config.yaml
cutout: 0.4
fused_qkv: false
lr_schedule: "cosine"
Rows from block 7 of a small image classifier, named by matrix and row number. Rows with one number within an expert belong to one neuron, the router's apart. Each number is 200 + 20 x the weight over its row's rms, rounded and kept within 0 to 999. All counts start at 0.
Before each expert's rows are labels from the 100 images, of 14976, where the router gives the expert most weight on average: "top examples" is what is common among them. Only what is clearly more common there than usual is listed. The data: drawings of small networks of dots and links.
# router: router (model.blocks.7.mlp.router.weight, 8x384, trained with AdamW), inputs 256-319
# up: expert up (model.blocks.7.mlp.up, 8x384x384), inputs 256-319
# down: expert down (model.blocks.7.mlp.down, 8x384x384, transposed), outputs 256-319

# expert 1
top examples: five dots
router.1,227,185,207,230,185,234,211,214,210,210,219,207,173,161,200,184,238,139,197,230,209,209,204,189,212,202,193,147,185,231,202,173,194,172,176,184,186,219,226,186,207,190,241,189,206,199,196,189,187,173,213,188,247,165,194,199,188,197,166,213,206,185,175,157
up.11,216,208,219,192,187,191,214,194,242,207,201,198,167,235,217,230,180,195,199,178,194,241,193,210,168,191,165,219,168,206,185,188,221,180,183,220,201,195,200,196,193,181,221,213,178,179,228,208,220,234,208,178,191,253,187,172,231,200,208,193,183,206,227,227
down.11,186,192,189,229,190,201,220,212,204,223,165,203,226,184,237,210,205,192,212,231,174,227,190,196,193,178,221,215,190,227,182,186,172,179,215,243,171,173,220,185,187,146,208,198,209,185,201,198,164,188,232,184,176,198,185,193,185,202,203,197,208,229,179,227
up.12,222,182,225,216,206,237,198,226,176,206,175,173,198,185,220,181,200,158,208,218,220,198,222,211,220,184,177,197,214,205,179,207,242,189,187,206,192,198,211,205,182,177,206,215,200,175,175,206,193,165,212,179,194,193,181,232,232,196,224,147,195,187,182,198
down.12,198,185,185,215,185,181,194,197,185,210,195,225,180,212,206,211,197,171,213,174,191,194,133,200,222,191,233,188,163,175,209,207,223,216,201,200,198,203,206,201,221,197,175,219,195,223,208,205,161,210,196,218,235,199,223,207,230,178,192,208,195,207,193,176
up.13,217,165,190,187,214,213,203,227,184,166,224,214,194,215,173,193,225,177,231,173,177,216,163,208,201,211,185,230,191,184,188,172,210,197,235,205,217,169,177,174,173,224,204,165,217,198,213,211,181,224,223,188,208,209,182,201,173,185,196,187,181,206,214,137
down.13,178,223,218,239,223,184,196,203,209,218,204,227,180,195,224,197,204,206,197,188,202,181,209,177,217,171,236,219,184,209,196,237,194,197,223,203,229,192,163,184,204,197,192,225,182,214,207,192,187,224,210,218,169,205,197,191,192,213,218,192,211,185,205,215
up.14,174,253,189,201,215,190,183,177,186,213,214,198,236,173,183,205,187,192,194,225,184,174,205,154,217,219,180,154,206,180,223,173,202,222,207,188,181,187,210,211,215,183,199,193,190,193,192,219,208,150,197,218,211,189,200,221,201,181,198,166,200,212,212,215
down.14,204,170,236,189,191,216,195,218,211,212,206,192,172,200,178,224,195,193,242,197,191,205,207,230,223,183,231,207,153,169,183,263,196,195,209,218,210,211,200,213,176,211,217,215,196,228,205,213,195,185,200,216,179,167,198,177,231,185,194,212,185,177,212,185
up.15,212,177,204,245,235,211,218,217,175,225,230,186,172,206,217,169,182,221,146,211,167,234,178,203,217,221,192,227,218,222,217,171,209,226,205,203,187,229,195,174,188,216,193,213,202,218,209,241,196,207,220,192,196,206,198,175,185,197,204,173,191,175,213,219
down.15,211,220,198,202,218,215,192,198,194,184,183,216,184,195,224,221,199,241,196,186,182,208,244,162,237,188,176,204,191,217,167,179,200,241,194,196,190,187,184,206,178,159,226,226,182,208,182,212,227,176,185,155,215,195,209,229,226,180,212,202,171,203,181,197
up.16,192,192,214,215,181,183,225,163,168,170,214,222,194,166,214,214,192,183,193,196,186,227,220,195,213,159,224,227,192,197,195,218,187,177,189,163,223,221,195,210,196,207,194,200,224,185,206,217,168,216,195,192,202,212,234,194,176,229,189,194,173,204,224,197
down.16,221,190,165,199,182,199,209,232,186,212,172,180,238,217,188,195,207,242,225,203,202,199,186,201,225,187,179,210,228,222,177,197,214,215,182,234,194,213,180,177,225,226,192,197,181,239,188,196,181,194,195,183,184,213,157,193,209,169,242,182,235,211,198,207

# expert 5
top examples: black dots; nine dots
router.5,192,206,186,209,187,149,193,202,208,201,202,181,190,160,204,206,184,185,182,211,194,171,216,244,185,200,175,232,197,182,194,228,173,198,197,239,225,206,210,222,199,207,225,192,216,228,216,157,161,185,196,189,217,206,166,229,194,224,175,215,206,191,239,195
up.11,186,173,179,240,217,216,185,219,210,211,221,168,210,193,166,201,232,173,213,158,191,202,226,214,196,178,233,158,165,189,171,176,169,175,189,162,167,237,226,208,193,201,214,195,207,207,216,161,177,174,201,222,243,179,203,218,204,184,188,213,202,176,198,178
down.11,205,199,220,197,191,204,216,207,162,193,224,204,195,168,213,176,174,188,215,212,244,201,195,209,188,191,197,213,195,253,195,224,165,185,184,209,203,220,228,191,196,161,189,187,189,204,197,196,177,210,180,199,174,210,215,170,220,220,234,205,189,235,207,207
up.12,241,229,214,169,191,182,181,220,200,189,220,207,186,198,218,205,192,222,227,223,200,194,203,187,229,202,228,180,224,182,213,203,188,235,227,215,206,197,210,172,240,220,221,191,174,206,195,176,217,194,222,231,164,177,213,191,230,192,172,199,161,185,228,195
down.12,234,177,205,193,213,188,201,175,214,172,171,204,209,210,223,198,204,194,179,204,202,206,246,202,198,248,195,208,213,212,177,260,199,187,165,192,194,189,229,235,207,182,221,170,170,194,220,208,174,142,213,203,177,171,198,197,202,208,205,204,174,197,187,190
up.13,174,189,194,191,215,190,210,188,224,226,188,185,213,198,178,168,227,229,179,206,193,190,217,208,180,182,238,214,166,168,172,196,194,176,179,219,199,183,201,232,216,170,189,251,202,189,207,231,247,240,186,195,224,248,189,203,173,209,203,194,205,205,215,217
down.13,202,213,201,228,206,146,159,227,217,204,200,220,225,219,209,218,174,220,188,185,230,170,180,178,199,180,220,192,209,231,173,204,191,217,198,201,228,220,199,220,214,221,173,198,202,246,227,222,174,170,198,173,196,185,204,196,215,197,196,201,168,183,196,213
up.14,231,192,174,196,204,204,205,222,189,223,229,206,221,189,204,175,239,226,217,231,217,212,225,193,216,220,176,194,197,217,206,180,203,196,214,233,192,191,205,187,198,186,223,186,150,214,220,184,250,179,208,208,210,216,189,199,196,180,200,189,188,211,204,185
down.14,180,163,212,194,199,169,209,215,210,158,190,209,219,194,221,210,217,173,203,189,204,201,188,166,196,163,199,205,221,232,208,214,233,178,183,198,209,217,197,218,166,204,196,175,222,166,198,213,182,175,179,173,184,184,207,208,195,180,184,184,158,200,221,218
up.15,179,216,212,212,178,243,196,219,207,207,216,240,218,200,187,175,227,201,183,227,189,208,188,179,177,242,182,235,203,219,225,173,226,203,223,212,198,145,177,242,178,199,189,220,190,179,188,163,226,196,208,204,208,214,205,198,186,200,222,208,198,224,193,188
down.15,212,204,213,204,192,178,201,184,193,178,191,209,198,227,170,231,180,190,207,193,186,220,190,217,213,187,199,189,197,212,171,179,208,179,169,194,182,203,194,202,237,189,201,159,158,194,205,234,174,178,203,201,189,182,211,181,216,227,214,189,239,198,203,227
up.16,238,212,215,203,265,199,208,228,195,165,178,207,218,231,184,200,182,205,199,178,202,246,203,240,216,217,189,210,213,235,178,191,205,172,204,206,209,223,169,222,202,188,195,192,200,185,201,224,199,215,224,212,200,240,218,191,237,240,199,205,184,210,208,233
down.16,217,199,200,197,172,185,205,171,187,208,163,224,216,218,243,201,199,215,218,204,209,191,221,201,175,185,216,236,228,195,206,221,200,237,193,229,225,188,167,228,198,213,200,200,194,247,173,181,199,188,217,175,219,181,201,226,222,184,200,189,210,212,211,189

# expert 7
top examples: laid out on a circle; nine dots; yellow dots; dot colour: green
router.7,226,214,188,196,181,197,200,183,240,211,186,217,213,224,191,179,184,233,188,197,187,193,212,202,212,199,198,197,192,192,185,195,201,210,209,179,210,225,210,189,237,177,175,207,214,199,211,233,203,219,191,194,157,204,223,193,165,208,218,160,251,209,235,208
up.11,199,204,193,214,180,191,189,218,213,159,214,204,181,193,216,244,202,224,209,243,186,202,227,181,201,204,164,213,213,225,221,240,212,242,176,188,196,173,199,207,199,200,215,193,174,247,206,227,218,186,222,213,187,188,166,245,225,197,181,204,218,195,193,208
down.11,201,233,226,183,237,199,182,185,191,216,180,156,215,196,178,212,214,199,203,170,218,194,181,211,211,204,197,190,171,198,201,192,216,200,194,180,211,219,239,201,187,238,197,213,202,196,207,197,165,165,237,200,180,197,179,157,233,176,204,194,197,208,208,203
up.12,202,214,168,178,200,173,206,192,163,188,216,227,221,212,185,199,192,208,193,199,198,190,236,240,193,200,198,191,191,196,190,194,229,223,207,185,199,228,214,229,183,211,187,201,191,226,231,203,208,191,200,188,207,218,201,164,195,174,199,153,206,172,214,212
down.12,216,180,218,191,177,186,202,217,212,168,192,203,181,187,193,221,184,219,191,203,212,192,205,220,195,223,221,235,219,235,229,221,185,204,201,200,182,227,199,208,190,203,226,206,206,188,172,202,202,247,184,173,170,189,180,217,213,195,202,215,188,208,188,224
up.13,188,218,201,157,224,214,209,213,198,201,178,204,203,227,185,192,184,186,171,189,197,201,195,199,166,216,164,226,199,197,203,223,210,160,171,205,212,192,199,169,200,196,196,195,190,233,201,202,204,172,190,200,189,174,186,210,170,213,216,186,208,213,206,208
down.13,157,189,229,210,201,226,214,219,209,174,195,212,210,189,205,196,160,209,209,241,230,218,184,211,192,215,205,186,187,192,215,214,179,169,224,210,197,206,198,208,231,169,227,193,190,211,224,195,212,223,235,208,204,178,185,201,181,175,197,187,232,144,198,222
up.14,194,204,158,194,212,172,160,204,207,207,205,211,192,233,189,201,191,191,201,222,212,236,188,211,218,196,218,233,205,194,207,213,174,182,178,203,186,182,184,197,178,209,213,237,192,225,197,168,182,196,149,196,202,181,234,185,189,219,175,201,183,184,177,209
down.14,167,214,242,186,210,212,218,184,217,198,164,209,203,199,207,176,212,206,236,203,176,171,200,207,183,170,196,182,209,184,197,218,215,188,183,200,191,194,182,201,203,194,205,159,178,185,209,201,205,174,214,213,180,189,164,161,179,190,250,197,198,205,241,168
up.15,203,177,232,212,227,193,222,209,203,199,226,201,181,191,199,213,200,180,175,191,226,177,208,202,203,196,210,156,173,229,233,201,204,230,166,180,202,202,235,265,188,193,185,191,192,213,182,177,231,236,196,187,193,220,213,199,202,223,182,208,184,229,173,163
down.15,186,178,223,209,214,170,179,217,150,220,175,231,208,194,199,198,194,190,208,208,155,219,186,212,225,188,193,186,189,202,210,165,253,237,215,239,211,217,224,178,167,187,204,197,183,219,219,202,180,182,228,178,182,223,210,190,223,227,236,195,205,159,186,219
up.16,225,219,179,219,208,202,213,181,225,175,199,189,200,206,185,202,176,209,220,203,209,202,194,216,188,224,218,223,185,192,223,185,187,183,188,216,168,192,203,249,172,230,183,174,214,180,189,223,209,164,216,213,230,203,218,189,226,201,220,198,211,185,192,202
down.16,217,182,194,186,207,205,220,194,166,209,167,209,221,207,226,214,171,185,179,154,179,194,198,177,159,171,192,190,181,212,200,175,185,202,208,210,193,178,200,220,212,183,172,162,197,213,146,213,172,198,188,228,206,196,211,203,199,191,200,211,181,198,239,204

# expert 3
top examples: grey dots; nine dots
router.3,179,191,190,198,179,223,208,191,187,185,200,204,229,229,178,222,191,174,237,184,238,246,220,140,195,182,207,196,199,230,195,216,208,198,226,195,157,175,228,214,181,195,193,212,208,183,221,183,222,200,192,235,187,188,203,204,210,164,220,210,181,200,189,213
up.11,208,210,176,202,198,218,201,213,180,209,208,208,195,219,179,202,218,229,193,204,202,172,200,215,228,211,207,217,160,185,218,200,213,187,219,228,186,259,229,180,248,203,225,243,202,190,195,246,196,189,165,168,228,206,200,203,179,184,210,175,183,228,201,189
down.11,182,182,209,208,198,207,218,203,200,178,172,205,195,202,209,164,188,192,192,198,194,207,194,194,188,177,239,213,222,195,160,240,208,192,187,173,236,192,213,215,221,196,185,201,208,195,213,210,230,177,206,195,193,249,209,180,203,194,152,218,171,192,177,232
up.12,157,234,148,199,221,196,182,212,217,174,176,188,179,197,208,212,168,225,173,245,202,226,226,178,231,203,210,224,208,205,201,198,205,224,189,222,194,211,223,216,180,193,167,178,175,170,233,194,213,207,196,201,162,203,177,157,213,199,179,208,170,201,203,189
down.12,203,212,247,205,236,180,162,170,220,205,205,215,179,207,190,200,202,188,211,190,176,184,215,201,179,185,182,231,225,227,177,219,188,203,201,186,177,187,195,178,212,178,222,212,220,209,186,205,182,199,201,204,231,200,168,197,192,197,235,200,234,179,240,215
up.13,196,196,208,208,189,180,161,228,162,201,230,180,211,223,158,206,165,209,194,218,172,207,231,245,188,219,181,234,224,207,176,203,180,235,198,211,177,222,162,190,219,195,219,195,167,190,240,210,218,250,193,205,211,191,195,191,216,202,206,167,214,199,209,186
down.13,204,191,189,207,193,220,172,200,203,202,181,200,169,204,241,175,237,231,188,188,207,210,201,196,200,198,220,194,181,198,221,174,178,214,202,240,209,166,218,181,205,200,183,200,222,244,213,190,190,174,226,241,219,213,176,215,206,197,229,217,212,203,205,206
up.14,204,213,177,209,224,228,194,189,172,190,164,236,211,204,177,191,186,178,223,217,204,191,195,209,214,232,213,210,181,188,184,183,206,190,186,221,175,206,208,202,226,177,199,210,190,231,191,186,208,183,221,198,188,208,214,222,209,196,232,194,224,210,218,202
down.14,186,258,196,186,209,161,221,227,202,201,191,199,177,169,234,205,191,190,178,186,205,186,224,185,171,188,223,198,203,200,188,202,192,194,230,193,214,210,186,169,182,182,197,199,218,183,222,203,182,196,196,216,192,181,180,196,175,180,218,194,222,192,202,198
up.15,194,268,179,203,156,174,176,224,167,227,240,193,195,195,176,208,185,203,195,165,227,202,189,226,233,175,210,180,201,214,204,204,212,173,226,197,193,187,157,215,178,193,205,196,196,182,170,220,216,186,171,176,224,172,199,221,192,210,182,192,216,222,199,202
down.15,192,194,197,208,222,194,192,213,184,175,182,193,185,222,175,158,233,188,193,170,165,193,170,200,197,221,206,217,244,188,207,196,255,182,207,222,180,190,231,193,149,220,189,214,200,221,211,160,215,182,201,231,198,193,222,193,219,200,178,198,191,227,207,161
up.16,206,184,170,209,185,173,201,179,218,184,211,168,201,232,203,180,217,191,210,197,201,213,190,181,240,206,174,201,234,182,179,184,238,206,192,196,232,214,218,186,172,197,190,190,191,170,189,180,204,191,174,152,209,171,176,218,196,174,232,201,226,186,188,188
down.16,189,213,188,182,217,200,208,213,203,196,175,254,195,203,195,244,171,190,162,171,176,215,164,199,175,177,195,200,216,194,203,222,198,136,232,162,200,232,226,202,199,214,210,185,199,177,186,184,202,206,210,215,191,197,206,209,181,229,180,227,185,203,191,204

# expert 0
top examples: nine dots; white dots; teal dots
router.0,219,191,226,189,202,209,210,163,212,223,220,228,215,208,208,229,174,193,222,201,204,160,174,177,205,195,189,216,242,198,193,220,187,225,219,191,211,183,183,222,194,219,179,155,214,167,185,192,195,206,202,200,173,189,222,201,236,202,211,207,175,192,216,240
up.11,219,208,186,219,210,221,197,193,187,193,177,211,220,198,185,199,214,183,189,203,180,159,193,179,213,199,172,222,138,205,193,221,189,198,195,170,194,170,205,220,239,193,213,197,232,178,188,195,215,178,245,185,212,180,225,197,178,185,174,169,196,192,187,185
down.11,224,225,196,214,211,239,192,197,168,186,181,193,208,216,213,195,195,181,228,244,190,222,188,241,167,238,234,229,229,199,209,193,204,238,210,181,212,230,203,204,186,210,224,156,206,168,201,194,209,185,228,218,227,226,193,202,183,194,206,210,189,219,180,214
up.12,209,203,230,194,225,226,217,205,200,223,217,232,223,177,223,157,206,228,217,189,187,241,188,159,237,192,217,181,178,193,167,185,178,178,209,183,154,161,189,202,173,206,184,205,193,217,212,198,170,229,184,174,181,245,181,169,186,183,186,225,224,233,216,219
down.12,173,200,198,194,222,215,193,175,227,182,198,210,201,200,199,204,147,216,199,240,184,222,199,244,235,221,181,211,215,191,184,191,213,199,248,228,202,202,184,183,231,207,217,163,173,197,202,190,203,214,199,203,213,203,195,205,196,193,226,240,186,164,236,199
up.13,185,193,167,152,181,208,184,216,204,205,214,169,186,211,205,228,201,182,190,213,207,219,220,192,209,203,227,199,204,189,189,178,175,146,214,200,201,194,196,198,223,209,186,214,204,202,198,194,205,187,204,222,185,201,194,184,222,180,185,186,200,212,172,199
down.13,186,218,223,185,215,171,175,198,157,210,200,233,206,218,175,191,209,198,227,175,202,217,163,169,208,176,226,166,194,198,208,191,193,175,241,187,179,228,200,186,207,167,219,216,192,220,203,201,235,182,192,207,187,200,167,195,219,210,187,180,181,185,212,195
up.14,229,179,189,176,220,202,213,193,232,172,169,176,187,211,196,207,238,218,180,187,222,184,205,200,208,202,160,182,217,221,191,216,225,197,199,171,218,189,192,237,194,242,189,192,238,192,218,199,181,218,184,193,198,176,167,246,187,190,215,228,221,200,192,202
down.14,207,207,189,212,208,179,204,211,222,171,182,192,188,190,185,207,229,222,224,203,235,193,186,207,214,190,220,225,195,191,178,183,200,244,222,185,192,170,197,158,177,210,245,203,184,200,215,232,177,201,173,207,204,218,212,224,203,184,203,195,220,216,225,207
up.15,197,210,192,217,221,202,189,205,196,140,216,225,196,186,178,176,181,240,191,193,180,228,194,213,185,221,209,244,183,185,212,239,192,197,175,188,172,225,168,182,178,196,196,219,145,196,182,220,189,216,165,211,184,175,221,212,217,176,202,201,213,186,190,227
down.15,183,189,226,220,214,210,180,209,211,214,179,209,181,206,200,216,188,209,196,203,194,172,196,222,205,191,187,208,185,204,167,196,216,207,219,204,190,184,167,228,197,190,193,174,193,209,194,171,193,216,219,224,216,188,168,161,216,198,185,177,201,203,200,245
up.16,212,174,173,203,223,227,221,192,226,188,180,233,222,209,208,194,193,181,226,202,204,232,182,205,187,204,218,197,177,214,198,196,208,196,168,167,236,223,213,210,171,183,196,204,198,203,210,207,226,214,144,187,202,217,188,199,218,178,185,202,219,186,215,198
down.16,176,172,208,187,208,209,187,178,231,211,223,182,244,190,164,205,194,164,176,189,193,175,212,241,176,163,219,223,217,174,183,213,145,194,190,206,187,251,202,163,193,166,184,184,175,175,183,208,181,188,200,206,190,194,188,217,189,199,211,211,172,209,188,180

# expert 2
top examples: complete
router.2,199,199,201,193,200,202,219,227,183,173,204,168,205,196,229,185,211,200,190,196,203,217,182,220,231,229,196,187,199,176,229,167,220,186,211,185,218,184,182,168,202,171,242,216,184,220,189,209,195,229,215,212,215,184,177,198,215,206,185,191,207,208,182,207
up.11,216,177,177,193,214,225,214,214,218,172,195,189,228,197,217,194,199,175,210,193,150,221,210,216,205,201,221,183,158,238,206,188,201,189,199,217,208,208,163,209,225,224,247,194,180,180,163,224,227,207,177,186,165,215,205,194,173,174,200,169,161,251,221,211
down.11,186,203,227,212,203,216,211,181,190,197,183,184,220,191,208,202,174,198,201,244,155,197,207,180,188,197,206,215,184,218,240,198,198,210,237,226,181,184,204,217,157,197,200,216,214,226,226,176,196,206,230,194,209,185,197,182,191,232,187,194,217,209,172,183
up.12,173,210,188,216,221,223,190,229,205,183,191,212,177,222,188,155,203,235,238,196,202,203,197,194,217,174,210,209,161,229,205,206,170,191,208,215,212,208,199,164,184,229,229,180,217,197,187,208,174,199,219,191,173,236,216,176,178,209,181,192,204,202,170,239
down.12,165,189,206,212,211,169,228,197,192,205,231,174,200,174,211,200,170,217,202,225,170,196,215,224,198,225,198,195,234,179,217,205,234,220,198,179,205,155,223,231,218,218,235,196,177,189,240,206,225,194,186,214,225,217,174,200,213,168,183,222,201,196,230,212
up.13,176,185,170,183,207,209,189,167,215,211,197,184,203,198,214,230,196,179,194,206,223,225,244,170,174,208,187,207,224,192,200,164,173,226,203,188,219,216,195,187,226,209,187,180,213,193,204,168,209,187,259,194,214,195,217,217,199,182,203,183,195,192,193,225
down.13,205,223,197,210,181,160,208,209,195,199,187,244,214,251,214,207,214,191,238,198,195,186,195,240,216,202,209,191,185,202,201,219,199,216,194,194,194,198,201,185,233,196,220,220,204,200,228,183,201,208,181,208,154,208,189,190,205,217,233,217,204,159,217,162
up.14,186,211,198,195,209,210,204,199,185,199,203,209,213,180,187,226,193,192,184,199,190,206,252,184,213,198,197,202,221,197,174,230,229,213,177,219,191,151,229,192,183,203,190,176,197,195,209,224,211,204,211,205,195,214,221,218,174,208,199,202,232,207,176,218
down.14,178,223,176,221,213,181,172,209,194,192,205,227,162,194,208,173,211,211,191,220,237,215,207,212,199,194,216,188,226,213,210,224,161,206,238,178,203,211,198,169,168,203,220,196,241,206,201,214,161,204,209,194,218,184,207,193,184,224,192,189,200,210,240,206
up.15,240,226,190,189,207,193,218,226,195,217,218,237,184,218,224,172,216,191,211,208,233,208,180,193,198,222,186,220,175,213,200,216,218,212,216,184,215,193,173,238,198,193,192,197,190,211,211,211,192,173,187,196,147,240,182,234,199,194,221,216,211,239,199,217
down.15,203,171,172,206,188,205,185,205,184,178,186,193,206,214,201,212,206,228,231,260,188,203,195,182,198,183,247,201,224,222,207,190,207,193,205,202,205,188,228,190,216,199,185,216,192,187,201,212,193,175,195,188,199,173,232,190,184,177,196,198,194,196,180,194
up.16,175,212,195,203,211,169,192,184,197,213,191,219,209,169,226,182,215,197,216,185,206,173,203,155,209,185,218,189,193,157,252,176,230,221,209,242,193,209,177,231,211,211,240,218,180,193,179,204,215,195,216,205,202,221,193,187,176,225,203,208,204,208,225,185
down.16,181,194,200,180,196,203,192,179,205,206,188,226,196,196,191,222,195,235,177,221,226,203,212,208,174,205,209,175,202,195,179,215,188,216,169,220,211,191,213,198,190,159,182,197,171,187,197,198,183,204,203,189,204,210,239,181,180,200,223,182,199,197,170,185

# expert 4
top examples: laid out on a circle; five dots; star
router.4,194,194,220,179,233,233,192,198,207,215,210,216,157,199,214,169,242,181,209,225,186,228,176,189,213,197,162,184,194,203,177,202,192,224,205,190,181,212,179,162,184,199,180,195,164,173,208,198,226,222,185,194,191,233,188,189,206,173,217,213,172,177,166,198
up.11,188,210,196,223,192,185,230,197,192,202,170,217,236,202,203,193,190,206,179,228,191,199,193,227,222,208,219,189,190,193,180,219,177,169,202,200,187,205,222,190,180,192,204,242,201,198,188,191,209,206,220,222,199,198,185,217,236,209,165,182,214,201,223,182
down.11,220,218,232,205,218,178,190,157,205,207,193,213,175,193,220,214,206,199,166,196,171,175,211,175,166,203,222,196,177,156,204,231,208,213,171,198,227,177,244,192,226,229,190,212,175,215,185,226,207,150,204,219,205,213,197,195,190,235,182,208,190,197,221,205
up.12,232,194,218,196,204,186,213,216,217,223,230,200,171,156,222,235,182,186,218,191,182,162,198,189,199,233,235,200,239,236,185,216,227,228,181,227,170,201,184,166,201,198,186,192,196,205,197,229,205,208,195,187,180,184,178,219,204,193,200,199,237,221,176,191
down.12,211,190,207,178,198,167,237,232,206,228,213,236,159,216,214,172,212,205,184,210,194,205,206,185,214,177,199,184,226,158,193,159,187,174,194,212,204,224,201,214,183,223,211,217,170,209,179,205,185,206,192,205,215,165,188,210,184,178,175,183,173,186,230,243
up.13,242,200,190,191,160,217,205,208,191,221,176,196,202,244,195,163,196,190,147,197,195,193,204,187,172,196,190,166,193,209,235,203,209,218,174,211,217,182,224,184,234,208,195,196,203,196,198,178,153,186,200,203,219,175,161,224,207,181,198,190,209,216,175,202
down.13,187,188,160,201,206,216,195,196,178,196,212,229,223,181,201,230,211,218,182,211,185,215,198,245,187,218,209,220,211,190,184,170,227,191,217,194,217,192,192,202,208,191,207,173,215,225,193,224,210,243,163,222,171,211,205,213,206,232,181,177,202,205,217,212
up.14,195,200,179,202,225,196,216,172,191,183,235,169,246,158,155,164,214,216,202,206,208,214,203,222,221,228,219,162,210,178,206,204,236,205,175,215,171,181,198,190,211,201,213,206,226,181,203,217,182,189,226,190,201,175,236,187,207,166,171,199,186,224,166,209
down.14,267,199,224,209,191,200,181,202,203,193,205,196,180,230,243,206,223,222,182,188,198,210,214,216,183,214,158,227,244,182,204,259,217,218,195,225,207,175,192,210,192,183,206,237,203,203,161,225,220,207,176,237,205,243,221,219,199,196,211,217,192,183,153,218
up.15,174,205,215,201,209,217,184,189,189,210,215,190,229,231,215,197,210,244,198,186,170,210,174,229,187,182,244,188,248,224,227,234,179,208,190,162,171,218,232,213,221,207,211,199,209,213,212,202,224,219,198,225,224,220,212,198,215,199,217,195,181,169,183,232
down.15,192,194,177,189,233,207,215,214,200,239,174,189,183,189,184,207,196,217,183,192,222,181,205,195,163,191,243,237,169,176,209,180,190,214,194,224,213,211,215,206,222,197,194,226,176,182,214,217,184,168,228,180,220,182,207,202,189,223,228,213,216,230,221,233
up.16,203,199,187,220,175,193,169,247,203,215,176,173,213,207,201,223,197,229,234,218,236,189,169,203,163,184,197,207,204,220,180,202,210,207,199,210,174,196,205,220,193,212,188,199,223,205,197,205,201,167,190,231,195,213,201,191,224,180,211,184,188,230,219,191
down.16,176,213,216,200,201,219,202,175,205,187,208,188,215,186,228,208,176,169,195,224,214,188,213,177,215,207,200,192,191,211,208,195,184,232,188,205,213,210,208,201,192,162,215,208,191,223,176,196,200,195,197,191,175,225,171,193,193,194,202,214,207,222,185,202